Weights of a small segmentation model: norm batchnorm.
Rows from block 9 of a small segmentation model, named by matrix and row number. Rows with one number belong to one channel. Each number is 200 + 40 x the weight over its row's rms, rounded and kept within 0 to 999. All counts start at 0.
After each channel's rows are labels from the 100 images, of 14976, where the channel reaches its highest value: "responds to" is what is common among them. Only what is clearly more common there than usual is listed. The data: simulated stained blood smears. In brackets: how many of the 100.
# convs1: 3x3 conv (model.blocks.9.convs.1.weight, 144x144x3x3, each kernel summed), inputs 0-143
# convs2: expand pointwise conv (model.blocks.9.convs.2.weight, 576x144x1x1, transposed), outputs 0-143

convs1.112,161,172,202,241,185,196,145,217,136,234,243,246,224,177,197,162,173,173,241,208,171,181,160,126,242,227,238,173,192,200,201,182,170,180,180,170,231,203,258,250,167,192,174,154,236,228,90,207,105,290,200,167,201,186,200,136,175,151,164,235,182,245,228,166,156,209,178,201,162,69,153,200,208,240,155,243,233,213,171,113,158,208,283,248,218,159,195,237,197,188,243,203,175,190,238,222,185,195,237,222,204,175,196,228,212,199,188,205,227,190,243,151,173,255,189,254,254,157,184,162,161,218,217,161,193,193,199,171,115,196,233,238,145,199,177,179,66,203,282,251,186,153,200,117
convs2.112,205,132,174,222,243,151,212,106,184,211,197,175,222,153,193,215,178,209,210,165,165,220,192,194,161,223,142,194,184,231,178,186,227,147,243,122,75,152,163,105,173,196,238,207,176,123,222,185,164,167,133,195,189,265,89,208,180,197,218,242,239,201,171,196,157,151,154,156,145,189,200,188,235,202,191,202,179,158,200,253,235,269,187,189,225,198,153,160,119,183,157,189,168,192,178,194,226,191,197,160,115,199,141,207,190,202,197,197,167,220,223,177,121,159,149,179,202,119,235,201,176,200,184,229,175,183,196,184,247,99,185,202,141,140,171,186,161,198,206,191,221,166,161,73
responds to: small spheres (44)

convs1.0,200,170,204,195,188,177,217,290,124,167,148,208,301,210,207,205,215,210,226,163,281,148,176,252,80,159,255,231,142,132,135,206,225,177,200,243,175,247,180,165,145,140,187,197,189,140,240,172,162,203,176,249,266,230,169,193,218,168,178,181,208,268,167,173,282,161,209,179,199,252,243,203,190,213,132,236,132,204,207,183,181,270,150,183,214,216,167,178,256,189,168,236,254,160,188,127,202,157,226,259,234,223,202,251,163,222,184,172,173,210,225,204,234,212,274,197,243,180,214,235,175,106,188,248,150,212,226,192,200,195,138,204,162,154,187,201,238,227,233,169,295,173,193,163
convs2.0,203,200,139,190,154,242,181,160,213,190,209,239,197,199,136,205,210,196,187,225,200,228,217,232,195,176,168,190,213,195,265,182,221,222,204,122,211,183,203,181,237,191,189,252,251,217,202,199,144,222,119,280,213,185,186,174,205,135,161,227,151,195,160,211,209,178,130,192,167,207,199,195,260,248,141,182,217,204,87,164,165,120,201,190,250,182,187,227,169,235,151,191,233,195,205,227,256,216,213,253,207,230,153,200,194,236,184,142,121,215,172,217,204,150,173,171,214,180,155,181,213,166,307,200,174,246,146,205,242,175,205,218,132,171,193,208,213,179,234,191,182,207,51,297
responds to: lobed nucleus (88)

convs1.91,190,200,173,206,211,188,203,144,186,264,194,274,151,163,230,185,241,155,229,228,190,196,203,220,184,273,188,213,222,260,197,222,212,195,221,167,176,224,198,171,175,206,183,244,154,210,286,182,211,213,173,214,203,175,133,220,186,193,235,172,300,226,152,269,184,199,203,237,111,254,157,256,169,178,322,271,223,175,279,228,217,165,245,187,159,152,181,209,197,210,277,202,187,152,191,127,144,193,201,144,143,256,226,172,186,279,139,168,267,155,172,212,143,299,223,238,147,231,171,183,152,210,153,245,191,251,227,148,282,214,255,155,220,181,190,186,224,233,213,198,214,217,244,196
convs2.91,182,136,208,199,184,180,130,242,191,193,162,206,206,201,165,219,223,178,287,181,174,213,264,196,194,202,228,205,182,190,349,182,218,172,173,220,175,157,156,199,162,190,268,198,191,186,210,214,214,197,35,259,202,147,176,187,217,206,155,185,223,181,177,174,210,205,204,146,145,238,200,200,142,217,280,229,172,181,127,153,246,192,194,225,139,121,188,172,202,197,165,250,192,162,244,238,215,213,202,217,213,178,230,238,208,159,198,171,203,182,222,278,162,203,205,203,220,152,205,216,243,199,225,220,230,105,169,184,137,132,152,219,198,175,159,242,280,240,204,253,206,235,268,284
responds to: crowded (70); target cells (47); discs (39)

convs1.21,195,221,180,165,175,175,179,220,203,186,244,223,176,134,164,252,224,170,112,234,175,149,126,214,219,132,194,137,180,168,229,167,191,190,162,147,188,189,140,213,295,180,123,193,123,211,179,207,158,201,245,78,166,186,152,220,188,206,221,139,196,200,251,187,152,224,217,145,188,147,183,230,258,192,240,327,211,171,226,141,162,238,166,145,225,242,221,218,192,225,147,211,199,176,179,211,258,141,230,212,157,187,232,247,134,203,166,169,215,250,159,238,233,187,243,209,204,226,167,176,131,166,159,187,209,209,177,210,209,238,231,204,256,269,202,264,219,223,289,135,218,226,213,144
convs2.21,179,168,170,232,210,194,124,268,188,161,192,159,188,176,137,184,139,177,224,113,214,225,181,212,220,220,208,180,195,150,190,170,182,175,267,266,171,230,228,221,192,308,171,182,152,225,201,159,182,98,115,261,172,175,169,257,193,199,214,214,204,231,146,227,178,193,177,185,213,164,246,220,215,234,184,152,196,169,115,193,241,171,187,231,154,204,169,174,113,194,227,236,244,236,263,131,256,205,236,206,179,159,212,194,187,192,225,169,192,159,210,238,196,187,170,230,188,202,131,193,194,193,110,155,198,289,220,192,202,209,238,173,173,201,229,200,332,206,229,213,224,204,260,263
responds to: discs (48); target cells (36)

convs1.85,167,215,144,216,184,222,218,258,223,185,211,180,151,235,190,173,109,134,230,156,200,190,259,221,139,170,144,177,147,212,266,188,145,202,197,229,259,224,199,197,224,279,213,146,132,204,221,208,272,219,153,206,237,282,123,183,206,216,188,289,210,221,255,147,136,186,187,224,174,238,150,182,230,192,226,305,156,214,152,163,139,182,214,173,225,268,178,166,233,254,151,224,174,241,250,202,175,135,268,227,186,185,171,201,171,176,239,153,190,113,190,170,174,235,213,175,182,152,212,199,171,162,208,237,226,190,264,166,236,253,228,238,279,202,147,152,142,207,226,173,217,242,193,258
convs2.85,237,238,154,186,210,258,226,194,198,167,118,199,183,228,170,220,165,158,236,219,195,187,128,174,212,198,238,192,204,177,226,179,183,245,213,219,226,198,185,262,237,190,124,177,179,280,212,174,200,216,122,151,161,325,283,209,210,172,235,207,196,160,204,211,216,171,212,211,241,182,226,200,182,208,148,202,215,221,166,182,165,185,309,182,286,211,227,192,188,219,235,156,177,181,181,206,239,224,164,146,227,211,111,167,185,184,192,114,180,193,169,175,256,135,171,267,207,297,221,193,155,193,138,171,235,121,103,189,148,237,174,191,216,157,207,132,214,222,169,220,196,167,165,216
responds to: crowded (67); discs (35)

convs1.128,136,212,188,115,210,216,225,243,191,187,155,192,196,214,266,170,124,244,221,240,281,198,188,231,203,227,206,203,173,178,225,209,194,258,242,220,261,228,237,193,218,114,92,186,211,192,205,185,192,204,216,123,231,216,132,235,139,171,97,222,182,150,229,237,214,224,205,179,166,192,151,198,235,218,196,253,227,223,184,113,271,165,176,141,237,249,285,205,225,185,206,175,207,242,250,267,177,210,181,232,241,195,177,258,184,208,246,160,176,155,170,201,260,234,233,192,152,229,210,241,180,159,167,250,231,227,222,322,224,191,249,257,236,227,224,273,267,211,207,184,229,173,165,156
convs2.128,184,170,197,200,194,121,234,191,140,247,198,214,195,59,155,205,196,187,163,237,182,152,206,254,228,215,173,166,205,195,195,230,261,189,212,177,202,148,212,185,201,188,189,192,212,157,203,226,207,134,197,191,188,239,204,232,187,154,178,164,262,205,175,178,199,179,199,211,247,200,177,175,196,250,209,209,220,186,302,204,228,160,177,176,254,177,211,170,231,187,254,240,134,158,224,177,259,209,160,200,176,231,170,264,167,244,222,220,252,171,242,196,215,227,151,212,192,141,189,194,186,193,301,231,174,138,220,177,207,163,308,168,222,222,198,249,211,238,182,227,181,291,165,200
responds to: small spheres (47)

convs1.34,196,199,226,209,177,234,178,214,202,288,166,192,200,178,158,142,177,236,121,206,190,211,236,158,195,232,154,165,243,220,187,195,158,239,236,165,173,214,192,108,247,223,203,215,192,172,196,177,187,162,235,272,284,156,183,184,249,144,137,207,266,165,140,194,225,196,246,206,102,183,173,192,220,198,213,289,230,174,135,160,320,137,181,179,222,139,219,144,178,243,133,273,213,157,147,140,165,197,193,190,252,228,202,134,173,263,221,194,223,185,244,228,179,195,201,245,210,199,183,149,158,130,124,198,243,213,206,183,192,134,223,214,183,154,119,227,163,188,177,161,195,180,144,161
convs2.34,128,255,217,193,181,228,224,239,197,216,202,226,212,156,281,199,200,300,205,187,277,222,214,161,190,211,227,193,194,162,243,198,201,213,184,196,247,282,273,251,321,221,167,189,233,199,179,199,189,236,252,165,187,210,206,188,282,224,214,223,182,170,159,239,302,225,187,290,347,210,260,291,190,228,251,213,198,158,281,142,175,216,155,205,187,213,181,206,153,181,224,164,205,279,269,265,179,310,192,218,293,222,105,202,172,235,188,213,213,200,166,176,264,188,214,209,198,274,216,247,186,200,228,203,213,201,190,155,159,288,219,192,153,198,297,154,175,215,273,145,252,201,261,246
responds to: ovals (73)

convs1.131,111,195,271,240,216,230,166,170,128,110,225,214,228,175,198,170,197,241,249,156,260,212,162,203,215,165,195,197,173,231,159,192,212,257,135,186,193,196,197,195,146,288,237,154,205,224,201,167,297,206,140,226,274,234,211,210,207,185,221,212,191,217,226,118,154,273,190,118,271,223,205,242,210,233,192,279,249,146,314,169,143,204,189,231,209,194,183,191,150,218,248,174,257,169,252,243,184,203,166,166,162,208,219,230,251,197,189,185,153,209,138,252,210,196,227,162,196,171,253,156,140,164,217,250,197,182,218,204,200,281,202,229,192,231,232,249,232,247,172,231,205,284,225,229
convs2.131,156,249,191,197,232,214,235,192,164,193,172,210,197,169,213,191,211,234,231,153,169,203,255,108,194,228,259,196,195,195,151,203,181,211,154,222,187,236,193,234,205,298,206,212,221,180,182,210,205,163,273,140,162,162,127,205,144,196,167,179,159,164,224,200,181,210,109,202,220,164,195,180,220,243,224,144,180,218,206,245,170,246,147,144,219,246,279,197,156,176,259,182,190,209,239,267,235,143,205,147,164,234,156,208,152,203,167,280,238,234,252,174,238,192,197,178,213,216,261,181,203,138,160,145,191,208,193,201,197,167,229,189,186,200,229,170,214,166,154,225,126,176,216,129
responds to: ovals (44); no large cell (40)

convs1.58,246,110,154,210,162,152,242,197,226,235,216,211,181,220,254,178,196,203,224,249,183,162,140,270,160,194,200,204,302,178,229,235,182,176,194,285,145,154,182,233,325,122,188,258,236,157,250,186,166,282,275,220,159,228,154,194,175,275,266,239,141,270,178,191,179,132,153,218,179,242,134,156,170,209,261,159,153,212,161,186,198,304,169,246,209,206,203,187,189,200,251,158,165,246,190,179,228,226,235,178,185,203,192,192,211,164,175,233,146,189,223,211,194,212,209,141,204,176,230,208,229,253,230,177,170,125,210,262,180,181,180,137,194,174,208,174,183,236,199,187,200,224,224,145
convs2.58,156,182,313,208,171,210,297,231,160,261,192,186,192,208,220,196,326,211,251,228,205,188,233,109,191,214,196,161,212,241,180,272,223,214,222,188,182,195,141,207,202,210,189,190,190,194,205,228,194,295,279,191,201,213,249,213,196,199,214,238,181,223,197,224,180,214,195,204,215,184,226,223,183,231,178,219,224,228,187,171,188,314,181,215,242,217,212,190,186,196,199,279,150,224,198,236,195,249,174,225,237,304,202,190,206,208,212,320,200,205,227,162,222,229,209,277,185,199,183,213,216,225,187,234,119,213,209,215,188,212,333,229,203,226,203,190,177,200,192,233,215,202,263,183
responds to: crowded (90); target cells (55); discs (44)

convs1.37,165,127,206,150,254,137,200,221,177,140,133,251,231,204,186,209,169,146,216,195,246,275,214,225,136,193,139,227,182,156,173,188,170,216,148,187,119,193,175,276,227,210,201,203,168,206,169,195,157,190,204,176,140,154,266,155,288,216,184,193,127,213,222,157,197,209,256,166,233,111,192,183,283,173,208,205,197,164,223,211,170,255,274,160,205,253,241,219,108,234,217,125,180,146,213,197,247,231,225,196,215,226,226,288,173,174,281,188,143,180,161,172,190,156,211,189,264,204,176,199,156,175,178,155,207,157,239,227,234,97,194,166,227,214,264,238,179,201,225,155,230,193,209,160
convs2.37,214,226,255,225,152,203,209,176,128,191,203,236,195,112,231,232,174,182,72,230,202,211,143,111,125,212,197,165,183,136,53,190,172,170,232,171,224,221,235,252,198,229,160,186,208,230,220,205,195,191,256,124,175,190,175,247,173,216,271,235,171,244,178,229,234,161,132,209,198,179,127,206,198,209,211,160,199,242,311,202,161,305,206,193,212,223,198,209,244,174,203,249,110,210,156,213,229,191,165,152,216,231,148,235,168,208,227,155,144,192,209,239,159,212,177,258,225,257,167,203,193,183,240,158,125,229,188,173,145,204,216,181,123,153,183,159,278,175,116,149,150,249,147,161
responds to: platelets (82); discs (39)

convs1.61,109,217,188,227,148,267,190,209,213,261,75,184,215,181,278,116,192,179,194,237,200,173,245,239,141,199,216,203,224,216,192,177,162,193,222,131,173,213,182,149,217,148,219,214,199,134,160,143,213,196,259,260,149,205,209,166,227,266,127,214,254,195,189,152,187,182,199,190,174,187,195,172,350,143,224,184,177,167,184,205,306,182,141,171,221,124,209,149,182,238,208,247,274,166,237,167,212,221,184,155,225,259,225,200,153,224,221,212,209,177,165,236,167,173,203,206,203,194,201,186,198,164,230,147,160,228,208,294,260,198,217,149,180,138,140,183,202,210,240,208,218,212,200,231
convs2.61,195,289,201,201,170,259,200,252,218,173,183,230,184,133,239,196,185,327,198,190,270,303,170,204,164,190,298,295,207,286,172,262,154,192,225,231,229,267,191,203,274,197,182,192,202,170,190,208,162,211,214,196,235,157,254,209,184,213,173,265,214,229,181,252,285,241,177,298,192,220,214,311,199,196,194,188,163,226,221,161,172,238,251,195,234,175,190,220,183,231,167,178,210,295,242,126,168,261,190,218,217,171,192,170,203,189,200,253,179,199,151,209,229,219,176,222,192,222,168,160,198,181,183,239,182,199,182,207,175,305,240,200,140,185,277,146,234,196,217,185,279,204,207,320
responds to: ovals (69)

convs1.59,203,176,156,215,158,229,237,165,131,211,163,228,165,247,136,239,228,175,165,217,128,182,190,250,174,224,239,227,318,186,236,191,194,189,219,130,238,189,302,201,168,163,157,186,209,166,208,207,165,201,215,210,260,122,197,196,160,175,212,173,221,211,181,198,151,154,173,171,159,122,205,275,194,169,152,188,200,220,170,180,166,185,103,181,249,249,186,186,232,164,130,172,154,193,185,166,215,137,180,177,127,221,180,120,179,223,147,194,186,166,170,205,232,199,134,180,170,196,251,137,181,312,135,194,147,208,238,176,172,191,138,176,157,241,169,174,177,186,219,255,237,102,209,183
convs2.59,197,214,181,213,249,205,217,229,226,253,214,230,218,181,219,197,160,208,194,210,213,226,181,240,202,225,186,188,214,259,239,204,172,208,218,186,132,209,190,238,191,176,210,218,214,228,184,194,165,150,136,249,205,223,217,138,194,198,184,215,206,256,207,224,252,192,218,212,200,192,261,226,246,185,186,198,152,142,171,176,204,147,254,247,164,159,197,236,193,235,184,173,168,244,199,279,277,268,233,237,230,148,164,163,203,230,189,208,152,211,177,227,209,200,225,225,197,218,201,263,220,238,225,294,162,175,202,225,231,205,85,177,125,190,209,126,216,188,232,208,237,108,198,218
responds to: kidney-shaped nucleus (73)

convs1.25,137,216,211,228,265,249,198,226,172,158,230,198,201,195,145,188,185,235,212,135,173,163,171,102,259,184,250,203,226,175,143,198,156,203,162,159,231,247,189,217,168,217,242,154,192,136,259,220,265,217,219,224,185,147,254,185,225,216,168,182,157,121,217,169,128,193,245,125,166,157,220,263,233,206,141,229,198,192,234,170,242,192,182,159,214,175,175,249,127,232,233,238,220,120,144,277,206,215,219,118,237,200,167,185,191,210,220,200,213,195,148,202,168,193,192,200,180,199,196,211,142,225,309,181,193,199,228,184,248,241,257,265,197,156,293,224,256,140,174,135,190,292,221,171
convs2.25,229,203,237,202,101,153,182,73,187,231,180,104,207,203,232,194,216,123,203,227,175,140,205,111,240,165,137,228,234,281,194,239,215,196,222,164,198,178,258,245,137,189,148,204,165,171,208,236,175,260,208,238,174,192,183,228,206,209,169,190,156,214,168,182,152,232,199,168,207,202,221,168,138,178,203,197,183,179,173,209,183,223,197,147,174,239,165,186,206,221,102,171,122,158,142,187,313,195,129,191,142,229,224,189,175,267,238,265,299,190,212,187,213,174,182,147,197,159,195,198,178,163,201,204,97,310,186,197,158,175,150,196,221,194,179,179,215,204,85,174,203,152,128,174
responds to: platelets (87)

convs1.101,208,174,147,199,192,150,208,175,205,177,157,244,153,178,253,207,168,179,142,224,223,228,187,203,182,103,208,166,217,201,189,233,157,185,222,178,245,210,192,160,285,144,163,228,135,191,233,172,230,181,175,146,122,179,240,176,265,154,137,168,206,213,105,181,158,202,177,248,114,189,226,246,168,207,207,197,181,212,206,186,151,168,186,167,246,191,143,222,223,198,126,130,190,202,260,184,183,250,169,267,234,170,200,201,104,183,136,229,211,197,157,220,210,298,138,231,219,226,209,75,204,235,192,176,171,266,223,217,173,108,133,199,211,185,152,191,214,123,195,164,177,174,196,229
convs2.101,196,244,253,191,188,137,178,124,122,251,161,179,202,61,248,196,238,160,187,177,184,160,223,134,193,205,191,142,152,230,148,194,155,149,193,168,282,205,263,149,184,200,249,205,193,100,211,242,199,239,218,199,214,167,146,222,290,175,187,154,240,235,188,142,230,316,224,213,161,274,162,189,164,178,175,173,183,217,195,232,183,177,186,200,165,182,147,221,217,239,152,210,241,150,142,185,255,184,205,98,180,171,243,232,190,229,181,238,182,194,226,260,186,181,185,64,202,129,187,177,235,224,143,201,231,200,236,219,221,136,276,182,141,218,172,224,240,203,162,244,201,235,142,52
responds to: crowded (80)

convs1.67,220,201,161,159,204,261,262,187,196,239,148,137,203,197,232,190,114,216,103,252,170,160,197,179,192,183,197,177,255,275,308,231,224,217,232,197,155,206,219,165,214,183,198,255,164,207,151,199,220,233,192,206,215,188,173,190,227,222,249,208,234,174,131,309,234,225,202,235,203,232,220,194,271,209,207,251,137,211,126,155,227,159,185,173,200,177,218,217,219,164,229,168,244,222,178,201,220,164,230,244,153,221,221,213,253,215,90,222,214,227,209,139,186,250,175,145,88,181,205,290,175,166,112,214,182,244,168,151,237,182,169,171,194,183,174,170,168,272,176,122,231,225,236,197
convs2.67,177,190,237,171,172,226,238,191,198,295,205,266,199,189,213,217,170,196,220,226,223,179,257,126,184,158,268,168,171,220,247,216,251,199,185,232,217,232,143,272,266,134,215,233,218,202,238,195,190,195,211,223,245,154,204,158,276,205,161,234,219,196,203,209,192,158,191,232,263,204,226,221,220,238,213,212,186,212,191,168,214,184,204,125,263,132,223,239,279,235,255,206,240,284,232,258,173,169,223,223,177,129,198,260,205,215,189,267,194,182,175,203,233,216,155,215,210,267,218,200,177,169,320,217,187,235,219,142,120,312,155,221,193,205,216,334,229,207,189,162,252,216,187,237
responds to: crowded (87); discs (50); target cells (49)

convs1.93,198,250,240,233,181,231,228,135,193,276,160,187,164,147,184,136,163,186,196,200,174,187,195,132,236,208,203,181,213,274,209,159,205,265,208,200,129,203,167,157,213,166,171,194,147,204,249,209,183,209,212,177,216,118,241,209,167,205,213,187,234,176,149,201,237,223,235,201,293,239,252,138,220,141,183,195,130,248,201,198,134,194,188,228,184,222,102,160,207,183,114,240,184,177,106,172,187,128,173,164,217,188,126,212,261,206,170,243,161,191,205,154,207,195,249,228,164,244,181,211,274,172,149,160,173,164,234,201,247,101,207,140,195,192,148,148,182,285,202,221,195,139,269,177
convs2.93,209,186,201,242,202,226,231,213,232,202,232,193,149,198,233,187,208,193,134,159,191,171,273,148,187,240,199,115,208,274,100,196,176,134,191,296,133,159,201,174,176,223,167,171,176,236,187,213,240,186,189,217,178,174,174,188,225,183,275,184,214,225,235,180,253,163,259,167,220,151,177,177,269,111,127,234,219,200,266,225,227,235,114,229,189,168,154,243,239,223,143,219,192,136,198,191,166,175,339,204,153,278,218,197,212,193,214,265,156,150,135,148,215,199,223,163,166,258,218,248,162,100,202,187,201,205,184,186,263,156,113,183,247,250,181,245,189,166,207,124,214,161,247,159
responds to: discs (33)

convs1.94,207,211,184,198,215,197,199,220,231,188,229,220,280,198,248,252,165,159,222,145,188,234,188,153,217,203,231,211,154,200,161,190,225,174,189,178,137,270,176,228,205,191,264,136,190,196,241,152,223,175,170,274,144,287,158,113,203,156,216,132,190,142,200,116,141,268,154,177,210,170,213,109,198,139,135,131,170,182,190,195,168,194,263,259,234,172,194,219,228,246,186,156,168,245,203,156,190,210,236,206,204,162,214,158,200,267,200,201,199,178,155,214,128,157,168,183,262,169,176,117,298,201,173,241,188,195,193,214,130,209,247,240,158,153,145,253,135,149,153,219,162,199,198,231
convs2.94,193,157,210,249,134,177,217,211,257,198,310,214,188,154,213,197,168,196,173,306,202,185,319,178,159,186,191,236,189,230,146,217,143,207,191,197,204,192,220,194,185,151,238,166,196,206,201,208,226,203,202,203,206,278,195,170,227,218,127,197,194,228,263,183,201,198,233,208,193,202,95,229,240,175,152,178,173,195,130,206,168,165,190,229,212,129,216,240,184,183,82,180,185,217,201,184,230,198,254,211,189,238,270,200,203,154,180,262,191,211,141,156,184,228,251,161,211,189,210,200,242,157,218,208,201,252,304,222,211,193,126,216,195,302,218,236,216,167,179,156,212,201,232,181
responds to: platelets (96); discs (34)

convs1.52,199,210,148,249,132,259,210,180,205,183,260,233,200,175,167,166,204,182,150,252,219,170,186,251,238,155,171,126,207,144,181,165,197,187,186,164,144,190,210,247,241,206,119,164,214,155,195,166,217,253,259,196,245,200,203,262,252,198,247,226,213,223,161,153,175,214,166,239,178,141,185,192,183,149,224,301,239,194,181,192,206,141,228,208,163,141,156,216,244,176,104,224,229,225,128,209,215,122,231,239,238,181,149,181,177,175,136,223,279,191,208,215,307,197,154,194,222,188,151,241,158,222,147,218,195,230,196,264,117,264,294,159,211,221,167,225,166,224,209,171,259,209,139,200
convs2.52,227,209,212,216,291,176,132,263,182,151,192,202,186,186,190,189,231,192,223,170,195,186,267,170,200,217,191,198,209,249,223,173,206,147,205,233,156,200,153,195,202,174,269,154,166,131,209,222,230,202,160,229,186,159,219,156,202,209,255,205,102,184,275,180,137,213,167,177,258,156,242,174,304,220,219,217,192,228,313,199,251,187,135,202,184,191,220,181,141,248,143,218,245,187,146,225,229,84,249,213,196,216,107,216,253,168,227,163,181,225,256,180,256,185,254,199,194,157,181,235,206,135,228,228,231,313,177,241,300,234,160,217,173,163,189,156,190,195,274,113,190,220,183,188
responds to: discs (34)

convs1.90,177,194,134,179,190,128,173,244,188,214,209,254,186,240,262,216,245,283,244,189,202,186,173,174,273,148,211,115,163,123,129,205,189,230,221,239,196,194,218,201,186,91,101,260,172,243,247,193,200,236,161,199,134,246,152,138,140,164,239,170,170,229,255,204,151,211,229,158,162,161,251,179,267,251,213,217,145,220,235,208,213,234,233,234,209,251,224,171,190,238,197,216,134,140,211,254,174,260,198,147,234,241,221,196,194,189,121,218,204,210,214,246,114,228,155,167,207,163,229,243,175,176,206,177,205,245,161,186,233,224,195,247,184,162,219,204,225,135,201,205,217,281,144,232
convs2.90,301,202,178,160,66,147,206,146,220,188,190,227,223,276,241,206,212,205,267,212,236,231,166,189,224,215,129,204,194,135,268,205,131,159,340,157,180,264,226,250,194,204,288,178,193,180,226,197,198,163,140,279,184,226,196,203,209,203,169,254,250,232,207,225,278,284,238,196,263,216,217,232,232,172,234,207,190,170,231,107,204,236,295,140,278,214,183,194,249,246,193,140,165,286,227,233,200,233,211,234,202,215,138,198,160,206,222,227,283,193,240,165,227,227,193,216,189,97,232,195,291,180,226,179,167,284,248,252,170,198,223,201,222,200,247,239,209,191,224,211,232,138,147,303
responds to: target cells (54); discs (38)

convs1.126,241,180,175,157,202,222,145,178,213,191,125,236,259,231,295,264,255,251,225,204,193,202,240,130,241,259,217,181,190,174,250,232,255,282,215,210,181,190,202,171,179,213,232,230,170,161,208,179,179,230,175,260,165,210,218,188,180,192,255,161,195,210,243,154,149,213,184,217,200,132,181,199,129,209,173,140,223,170,130,197,204,219,164,156,112,180,129,190,221,204,193,152,227,201,176,195,191,282,211,245,116,202,217,218,217,282,187,109,189,231,193,220,158,144,160,209,200,134,194,205,269,208,171,193,194,128,182,271,182,125,144,169,195,196,195,209,281,246,203,198,320,180,199,173
convs2.126,187,193,204,210,263,236,232,198,193,243,147,137,215,169,236,233,117,245,214,119,196,231,169,207,160,202,190,276,212,222,200,187,209,253,259,220,214,240,189,252,214,138,281,214,236,177,249,243,191,188,217,210,165,173,187,242,203,231,239,213,235,221,184,225,126,189,222,199,179,232,239,198,197,214,198,204,225,168,192,231,239,274,199,164,214,212,179,179,290,169,224,203,209,199,146,187,203,225,242,147,246,321,193,199,203,225,247,175,170,235,224,220,205,221,186,261,221,195,246,208,184,183,139,227,279,210,255,187,181,197,198,233,236,144,139,242,201,207,198,241,162,293,219,146
responds to: crowded (77); target cells (49); discs (43)

convs1.125,191,281,246,205,231,237,186,207,214,193,188,259,200,193,251,214,303,197,187,246,177,257,213,180,185,230,259,211,221,233,271,226,131,233,211,249,154,233,257,269,151,289,172,196,163,166,160,176,212,166,246,230,186,128,185,183,251,221,223,168,228,127,249,153,128,243,185,199,145,224,224,258,250,204,175,212,255,198,249,174,207,166,201,272,181,187,170,194,192,230,197,242,244,199,181,196,250,152,259,181,204,158,149,207,187,198,248,128,275,197,246,257,244,190,170,204,215,223,201,203,248,154,290,202,257,148,169,146,183,230,249,203,252,242,133,204,174,251,175,179,281,256,172,204
convs2.125,206,178,210,202,359,155,160,274,215,173,202,218,197,294,193,206,211,193,177,180,176,212,160,245,269,196,185,225,149,311,285,175,205,147,259,263,166,228,203,178,170,195,298,203,206,217,215,194,230,238,174,229,197,213,237,190,235,243,304,161,253,238,145,170,221,168,257,183,173,181,209,181,242,253,161,240,207,225,247,223,196,303,279,161,163,202,182,189,208,135,185,263,306,140,194,262,295,259,272,158,232,196,267,189,215,195,204,192,278,218,263,230,179,208,194,215,189,190,198,242,179,246,254,230,177,276,185,228,221,162,133,209,262,181,165,208,175,216,223,210,208,259,133,214
responds to: ovals (37)